Weights of a small image embedding model: arch res2net, 203450 training examples.
Rows from block 2 of a small image embedding model, named by matrix and row number. Each number is 500 + 25 x the weight over its row's rms, rounded and kept within 0 to 999. All counts start at 0. Numbers have three digits each.
After each channel's rows are labels from the 100 images, of 14848, where the channel reaches its highest value: "lies over" is the class under the peak. Only what is clearly more common there than usual is listed. The data: drawn small creatures on textured ground.
# c30: last pointwise conv (model.blocks.2.c3.0.weight, 240x240x1x1), inputs 160-239

c30.199:464503495510518483482538505461464466509513502545498499513484500508512528535505506514530498513482467529544493498508478535498466512510551494462473517520532554497497474487555478535530530487503486481571476500508523491522547526507473475486477502
lies over: body

c30.16:527496512512488478519523511458489501484504474536478438522510475484496522507487464494516439510488503497534484478520508473542501514493497498504478457496480504468518495493504497521515507495498480461510426524524507474499518556466508459478485459
lies over: body; limb or head

c30.129:532513499544484515499498521502499508522470515490511496512484461509520526521500520489501538453473516556519504494479518512522516495522476513517483484508495489490482506477509518441532495521497489495488478513497480445494437525493489451474504515
lies over: body

c30.215:482531489475483541528492497489526512515480513537484466507533452481462501535489515504517484482479478503527527505504563524468497471476472505513479535493498457499528510472492517522462529526500510447526524496547534561504515467524472533486509529
lies over: body

c30.68:509493534482503517492532520521503488537488486535465537526527466567570502479512535501522481521487459454506489512502531474485474483476505490429452553482471523478457509467522498474462508502481498519487454491527491488469437479512500498469515508
lies over: body

c30.8:489539479474449504499518530503524487481487511527547536549533488530559525445523478491469494471508510542517522439489458509527501474523495493538506474495478478502520508478509504519522542457487526522509450471476474477491502507522541474475517481
lies over: limb or head

c30.213:476471488467509502528482526454498503511521502470481466489506504499531535505462496525478474490510482504508516497507499435498439487476483475474462523452498515496501473492486476534513483494512528486592520513545523505543474479519465486446503522
lies over: body

c30.149:525529495506526516509590532502501484524508489494520517506497511509532473497530454480497546493506519456520498474465505544525505490500468486476522485476540455460491478495534495426525491499509479509562513548510486551576528511518509500508473502
lies over: body

c30.231:519485496483525515496518486445550507451495494482498545521509526526483506472488513527520482481501498491474477532532539452515503471495495476491475450533517501474489508532492498443491523555532500499439469537547468539512505461531450443503476507
lies over: body

c30.126:477473511516488490435504473487496543499526505485493511522477494541548540486546506541482516510531484496521458515488434503479484489535483522514485574473496514506492483501512488479538494518523522510512462526470460482513484485530537481496491509
lies over: body

c30.138:506494460505487526490505542522542537476494500444550489481528488473514519486515448494440505518498527473517469453483491483533523498524447498501492508491493479487476501446522463505565518562524496535508490544507463485510524523496518490530500509
lies over: body

c30.124:506519516505482536471521433487508523477498516540535504490513575498533508479492554501513509482505509478506511492521501491500480491510498482481548533603499454592493494499480490520549490470490493520512498468498507462479496431527489488524530503
lies over: body

c30.152:530477487516465470547502461522509542534519496555516505494517477476523502486499525504499489517502483501480476516520454540533494481490463496484483472442473480459460525440480516529491481478499506541509494490494485406492489483493493534519455474
lies over: limb or head; body

c30.116:520492476520469568482509478471501518497509500493508525552523506531493561505474494474509483487499472523483531471514513507450483497491464507501501490467494521524490488493508491460495470467521484459530509493462529452532524529469526464518513562
lies over: body

c30.218:521496497550475489524479500464475502519458474474517485526542508474506465508488531519514499490505486495487488474501515499483481517476491512494492457535447502466494478478483516492484531499509522478504425497507515473527512490511444450490467491
lies over: body

c30.9:470495524470487543538502532497530509475520492504423467491500459486492480478496528501481521463535544522521509481500455552505520475494469495514489511491493554535469487527491486497515488446489485433501499514516520496463481507545500496526480502
lies over: body

c30.56:467510491500459479481527503462467488482512473525487521536505506512556499491553507507488464547498503484513511504487506472526487500494487483477488496436511521505503489478496510537554511487500507519569500501512505507511463527543517545498515494
lies over: body

c30.44:484499521492517562520507497520460473479507488491493470471507498468461492515505497522495458500510466468539445530532454504528524506465509453504475514517495545480500497495473542513501514490480515522530502494492532533462482565477485476515467507
lies over: body; limb or head

c30.194:443499489518488539528505484498498484503512476500526464498581472481469486506506496545462499517464499516478514479518489471499538543493479485489535531489528477524489514473502492428478515505497534520504503527482485492533484530544483460549497532
lies over: body

c30.206:482470509527508462507512478499496519462500468500513469473476511542486518469510523480524526529534547452516482514510498534523499485497503436490507541485491556513481545478451555546493485520471471503520475531521532507493502504462494476467496476
lies over: limb or head

c30.201:473537511471501454504522482499473523537528490487507486491538514486544500509531517476462437479480529484451494512491579513538485525469482492511513497503516471491498509506511509470493546471530514513490480550523534458489492519453494520490439519
lies over: body

c30.10:467511533500497467483470498493548519481534540543510513511516527521524493490482501494471481485465508506549462491534522521536479484495448466485482521453470513520561478505462478574473530501479507494504458511473512521474514533482491510467483522
lies over: body

c30.210:448494553460537494484459489520495519507501481560516511498517525513480549444526467474489541521477539547541496493503471500491480505464506476510483463546525503514543472501495503543471500546520481519484487464498484481525509506483476508504527491
lies over: limb or head

c30.135:538499541574491458510512484506506510459455434487492506468514481498450550501483511480539510497491495509551462532491463460466511490497496495514498508484542524522508561472499527504528485487477488501489487515487536490479514502439522526535509473
lies over: limb or head; body

c30.30:512504503478497562518503508515497465468479523517548528599529470507466519506526533516496457487548452475421504489481488466476493523506484471536476516512510510465492512524454527465503509488505478517464518433503500484471466533505505502511472504
lies over: body

c30.112:474481503503534481519561471474509501486491495479502497487499511519501521491556508492499508479494524490480433492482493473488501484496493521496515493539551480491498549512473496535507516505547480503510488504501538457481569463525491501490503551
lies over: body

c30.144:484514498499463490476537466454498466523466475500466510514491465500509502536501524529538494446498457464488512490493497497528460522436474478485491439507558521549448557481530498467471491497544527442499522479474531487473528515495495451515485482
lies over: limb or head

c30.134:549502509483484509498492474535561450522516509509492511531485527483494531547448473496553518503516518500500509488534515517522521527516478462473450476483472522513490502489486480447524501465523487510523491490484568469480509487481477507486491486
lies over: body

c30.204:472490496545548487502508478504474508478515488506489519500487483480475464521523475488516498506504534524518485508534493504548495517504482483505493478505517554538498500493549540467481530514524501526534534493507541484508522487496506532568512538
lies over: limb or head

c30.36:528511488490498564501526491512508465488480496511484488550509474480480521541456452485508489494489491493481505508477524474521509497531488506461544523577487483502533532518547522451485514504510483511464514544488519517491505512493509468502524461
lies over: body

c30.168:500507476490493498544513518469505515539522532506480502505491506502512527508446531483541484495521489496501531514419505533474499536480535482514501504472542531503464438481497483479487482583477479534505525495507464489506493497554506535507495515
lies over: body

c30.140:507510454504479532515506515471490489490489518493517526504494491517495516554518525524466507513502465494502519469499493537496504505490499526495529508547493478465534490469504491506496507510457530482519465516495455460473506511437496503504466477
lies over: body

c30.107:495476496512489507491520513557521467492498521462463515449473505548506474537510475541521505484513494475520480497496506522475487506454477506468481527494475494532500474458505470514515483493515475499524481485545560470528498501474468481502484467
lies over: body

c30.175:476513515508483530504501494457485469504511542524502522499485511486482517482516480460491511444539469492467540548491512501456521529435501493464492485541468518470538457472494484517480494457536495543483480500522463512522508520514469521474524492
lies over: limb or head

c30.158:477503511464524453530501500499488527524522483503473476489498481519542520468492511467490513490470446483491541478521528505482457478506494522507475487511486571481469461495474494482456536482506501461471497521528507524482476485477459546505499504
lies over: body

c30.99:548471498518492505515500505483489523458469474517475477547531505482458488523495472529532496469495498497485530503492491490490480520504499487462521579452513522447541547505440452496509485504467510521475512525525471523488510522520488451466496470
lies over: body

c30.5:512481566523468503516524534498502450495480466494478530470490452495509494483472484500510485514497494516469471513537451479490496516508454499504424496476495522537494539470480469501486536517467560521491513515528453462464500465475519534518477474
lies over: body

c30.48:524538506569478488493534520528496497500488498515519493543453519521509487495518537511496535494505495490504516496513563488475455510484481513470524497458510488507528486527510462495474520537506508479477537445492523496543490537523469494519525518
lies over: limb or head

c30.57:491530493542458481478552514496509526508510488497490511531531480496543482406513509491504495519480465522522534516524485504579522495470472495517497500525530534497476476467543464500487563463503476491522487496480465494502496475506504501489446448
lies over: body

c30.150:442491503488467492460528541585449504539509473504523566494537471467481497447483527488500506492488459489543497474465473469460515481511504482480510447523469531532493452516539499523539515526494508505499495506517516488512462532501498511488464491
lies over: body

c30.209:489550501498480493513496519483474523501480466528522481485453516481501503488522465567482507464500511481507533481513518492476461477472508492490482482461508509502501511474493512542514492509462506473511464514488566516457502503521489509502492497
lies over: limb or head

c30.132:485501480566496522474504521485525486478539507502509516492470503491476485472494494496470500468506505470509504479460505504496532507516488519500531484503508477510505488504511502503484509489513501410499518529511492450504464537506530506541494524
lies over: limb or head

c30.88:475501547464519513522476482476548534512488487531522489513514466485536522467492534554493515489457484530494499496486526511514462497508485459491491502509520484516438488500518465516482493489487481523517511517556482467514498518507497478511465508
lies over: body

c30.59:504497473491496503543506505485525522527541478546500514516551496469506509497526530493473494446517535498511506523531506499489468476460518485517515500527506453458519504481495527542484519458497498493531443535472500477524483473507452500455495530
lies over: body; limb or head

c30.233:478493529497517533538559452520456491562501519495505473473432490523460512504473507512479504499526515481495501496466526521496478470487518501445508483539483519499488515483445485535489508498495495506517495484535512474576501502569489478489512511
lies over: body

c30.100:472533485471550481492553512505420446493510465506497498490472476478491539499458501485504504481519490499474450513499476503508516510494533462481510479504482501512471485525482536520511487444481451503438517442501517472480497446460482524523483511
lies over: body

c30.227:490510518489534492482548505492542529471471545521526462466490482462485529506469502561477467496523479489519499445486537493491550552481443488455484501500508468493499503435504479510484499495493508467429495479512513479495526480464506540493508501
lies over: body

c30.78:485481517521481463492470484507516553501544492547439518506493502500530495491466502500488494518497539495490509494502480480531505516485501491502493446459480526506491506498525471545517459510481499470515497495503444490524503498587476508507497480
lies over: body

c30.32:532491506467517518518518503501482506460468456494499509513531481507487501493535569521502494477485489454590490508463582520497509522488506505509455509530471492477492485453483490505481481469506472469502506496493536506472524485506486471493463473
lies over: body

c30.41:513527470503514480542519517542463504512485543529480521497466514529528506503479448471498451484508538512498456513517490480480509485551459512490477500459476543469491495521483499491440498507492521554499529464567482496510483526447450531485498495
lies over: body

c30.4:535497508484483478499468513486499481531494499460472487413479514483510506478506502499465465475477470510456497510516511523442518505504461435503516558461492511459518526502491494540496501513521510515526482446529491527524505481520475489504504502
lies over: body

c30.235:501530483506478494533475484448527521547465513502504431512486491508519515484499500459473488501488555461537522501504483480498488483460479503486513481547515494545522458485496520475477471467487547466478550520550530500494493485509481485504506522
lies over: body

c30.177:486437487489463513444503480497513498550541501457499521487531511539509531510493503465510475484491526524494456467519501594530522489538494496481493526553541517509544492471501509506522514555501492506492471511515476518519501472539503502517486494
lies over: body

c30.65:490479537535479488473502466440513483508521519519517547499472520493474459559491463447500497486467502490506530506520523502514480530502466524485497505496514495517489505478487498513544451466532530527481512474504552483471477524513526511526446530
lies over: limb or head

c30.119:512491504513452510493528495493498471540504477522464480505522467506536514489535531478506540529486522482501488461479516552493510499523543553474501539501485510506470490497517472507489456479510511492464491515499491519473488480528473486517525480
lies over: body

c30.239:508492505572467506496480516513477511499521533493479507486483509504514519516516516493452457531499480536468521494534518528499480527490517524457475491511495476495490525508477542505519507436502494459514538520469485516516458495491486477545573521
lies over: limb or head

c30.195:492470506525500506518532524487484525475491429476470518461553503490517496489507465501527466520492482484485482513511500475484480504509556492489514496516472506488504496486520505449491496547498505511536519503540476529530485479522467512480465535
lies over: body

c30.188:512528554503529511524509487497503501516493466529502487515494500493489483478479504530499475482485437497476493518506494524489476509474487482431501458495523425467501487519530503481500490499478496539538508483518517506499524487500487473488480480
lies over: body

c30.172:498537527475551537532487468527517512487535450491504467454508507472520487511514499463476513476581524485455473480534515528479549532520515421509511471493489508471505507471508491494515502537468522488495504559514536476462476493518472480518484529
lies over: body

c30.141:507484519509483478501497508488496487456503484467510481511535500507490505491528541494508471520534526505523551514479540538458546486500451489532491538525500505539518494497524479495509468470510486491484460489458502498525522465505494486478479497
lies over: body

c30.127:481490514520471534544480486524496492523445515472485517493557499430485504509547498479496481463476526515524492488515561507474511471532520521509498500491486481469550513456483507454495519536501521512537513477476502517503532525511517513489497518
lies over: body

c30.157:507478539475465468530491490472520535526553483490465502465551468491509511499483527499486511478509513539493494514501526468457516490457496492510509525484490525546488526448518477501521507492461467444533508501540483489527495483535495523538554504
lies over: body

c30.82:507492466461500519539459472501488509542509508515460507490487516509498513500501467484474506484516494508505538470489528538487514500483499509522502509537499492551494495488489492512474499500513539488513454437527530506502464479499495479499471496
lies over: body

c30.35:477512544531496500520513548487514475458511483500523544515468530512512534497541538489439492530489437479527508525493533480486472529489491493512484543463506529523467584530511515519510518531533583475506542501463519459494468551475501477488518518
lies over: limb or head

c30.62:443488499466491483455515508493490482502566487534503545507535533524456516477459506512504546468494524526481534497495495511513499512497485553491543502546502463523516483509551526473550492463468503450535469521487533470448472476495534522501495498
lies over: limb or head

c30.70:475459482489468443460533475533514525550538477484477563519487490481545470507535480497522520515520509506511462492478485489515516508519530502517525527522529511515498549541514506531506489501516428492563486484547559489502507537529511529506451501
lies over: body

c30.173:484455493541525502501539503516503558559483456516516455515506488491528486509499494452523476473591490562512472469490534506473457475471506466453488523554488500522502481486532498516516479502479510483522436510509525474517439506522468473515537525
lies over: body

c30.121:500479481500480486584530488469507512480510512473468477489534493510506511460482494492503514512492512530512495481502488502474504501484495475465532503482484481523518509506448510478488526489509505506486480463507484558444529484506517480482477515
lies over: body; limb or head

c30.109:525493455522487489561511488482492524450469495504507509511526512557495501498524458472507518499533520487557521504461504526491520539483476511490520463537504495527474504483495493552481490528482506417457509530484480519487501522483522527494507530
lies over: body

c30.198:517507477509486517515503464479512510464483458452525554539507483496540498522495516484495466528474543542495506433481509500496528483468458523534432439507484498522439515489511457494498485464511513453492470504479496472515536487486503478506504452
lies over: body

c30.83:484456455519505522499524523478516504482435494504512509532463474514522554458522494516510536465545494500483509508524501494538469473526527493497478491499512490480496565507484503470477505515462500540470537511467458461485503507495483506474472506
lies over: body

c30.46:503534481486465489493524468507496505519475458573492521509485481489494524503505487506479471498509502512517496498507451454519495484467496464452480489538533513451462508452417484507520508475531469495475502503453522493511520492482491485460518494
lies over: body; limb or head

c30.179:530497513486523485519501496516530503513550514462509484492460533475431483493511501482449490489530507505506516486457466537483536494497513521525449556473520504477509493495485516495540499476497521522489454490522527482475486505500485516510491537
lies over: body

c30.55:505467504499497534519444470516519507445463514528487493461514501501522501539505495544525497501455464517487476497521505544515520474538494516517502500536510493521453515506514515489499497509502482541481486473522473552482553502495491466463475532
lies over: body

c30.76:500522459466489537494494517497532514506492504491528513513529490503513508461476477499516486524475490469520458519488527548510489502489478497542548470495504525480518526474489480467494527500509495434463481457495519522527539546495519471505466465
lies over: body

c30.220:517518497547483483469549516477456524482495472529516512484554476502489512476525496472496484495508493499530507523524486529506524490530499508498452517504503508505482497523496511465472559454463500497486487480488509501508485501454531547522475520
lies over: body

c30.72:490485526477479515560495499500518513505518496520488518532482490520515495464505486490507518520533481532501500506533502496518482538510474437531488505537518493485483498475500533514452507503521507460480463481513482482508501515486500540511476469
lies over: body

c30.128:487494512499498507551513485477494554462526479515518482529496500479525525540490490481510518472496473495515526519525550454495508503530526459483543505489467501478492495540520504459479470502527480521523515543487493504525496466479487491449529509
lies over: body

c30.170:510496501529555504488516481514510569463473519539540468517514474462532505501475494514518486481505452469497517494455593531472490531516506502490542508475519475519535491476454488494489486476556464478505487497465481496527500495487527509488483504
lies over: body

c30.200:562501491497539503506496519468536528483492536435514504478518512515525525508491502555490458500462509506477514482471513475463500505522488488486529499524496531439505480503457438474504504495496512512499520494481470489533493466509480502503499489
lies over: body

c30.105:458496520479535501500485527512460484535509469485514496527499512489479470514446504516505473470529450509540492492510491475536474470484501488453498470521497493524486471497486466550491515503488482517526490462489476501520476503474507469525526538
lies over: body

c30.113:503513492524493507509510474507489513586476464542561457480492478500495518516467470477439478491511477489477454534531446498495445464487493488490477474481512499584483493490490497480501485482529469526547503525527522469504516469492521514518521487
lies over: limb or head; body

c30.147:481484479499516503484506529526496489500505538501527487545499555492502507447504495493505495506518510485585506528496529529571495530522404515515484530493487537500471498508542506468542569509481500506507499501497472541518471514449525488520511524
lies over: body

c30.182:503471494479548520531517543496529506521464495495508494478447501511486485546504435517515522482503478543524488514476500495494507482496514486488462467517519489544519541534512448526463474519483497520516520496493483467499534515500470499512466507
lies over: limb or head

c30.3:491505507452508513497512485473504538529490479521521462477510494476501513499477520484520522479523508502504551490556496467521490506497523509520507446422492497512542509494496504516496519460499517486530480517496503492478464525487463502527530449
lies over: limb or head

c30.120:493524521519470463551484487570542557508483513456513525522487488513447516487502506499519527496518489479522508505469504494491458458527486504468516488487525463547480486508481462486469508482569461544480524518497500503524500457500531522470477513
lies over: body

c30.0:498537523530487480529517505485497497561511486448500517506583467536474470500478506527512511507476494481519461535474427495489521484499500518479514509534506489486489489496490526507503470479514485500457518494448482538533530505501504492468492524
lies over: body

c30.102:493512482481468483517494524499471517451467528515532512510512578521540477497493493501472470478476482522498431494521490513482521487477464469478490481496484493496510487454497497520509472580478492510451487445482493512490511501473512471480489537
lies over: body

c30.238:514515514535476457518527483473541508510465496514481505500494484530493498475457498482498486475490495500459491520495508494544501470548491471543534468499452498460514543500443550512487525440472484555501456497512453450446487491485468490492494512
lies over: limb or head

c30.219:501516481506509515517469540475515573473531454469595496487532490494471508507503505461498495492504484512500522438410515490479520513524524491521491509544479494493474448500427476469514502510501515476506492474505466530484528497472489514519497509
lies over: body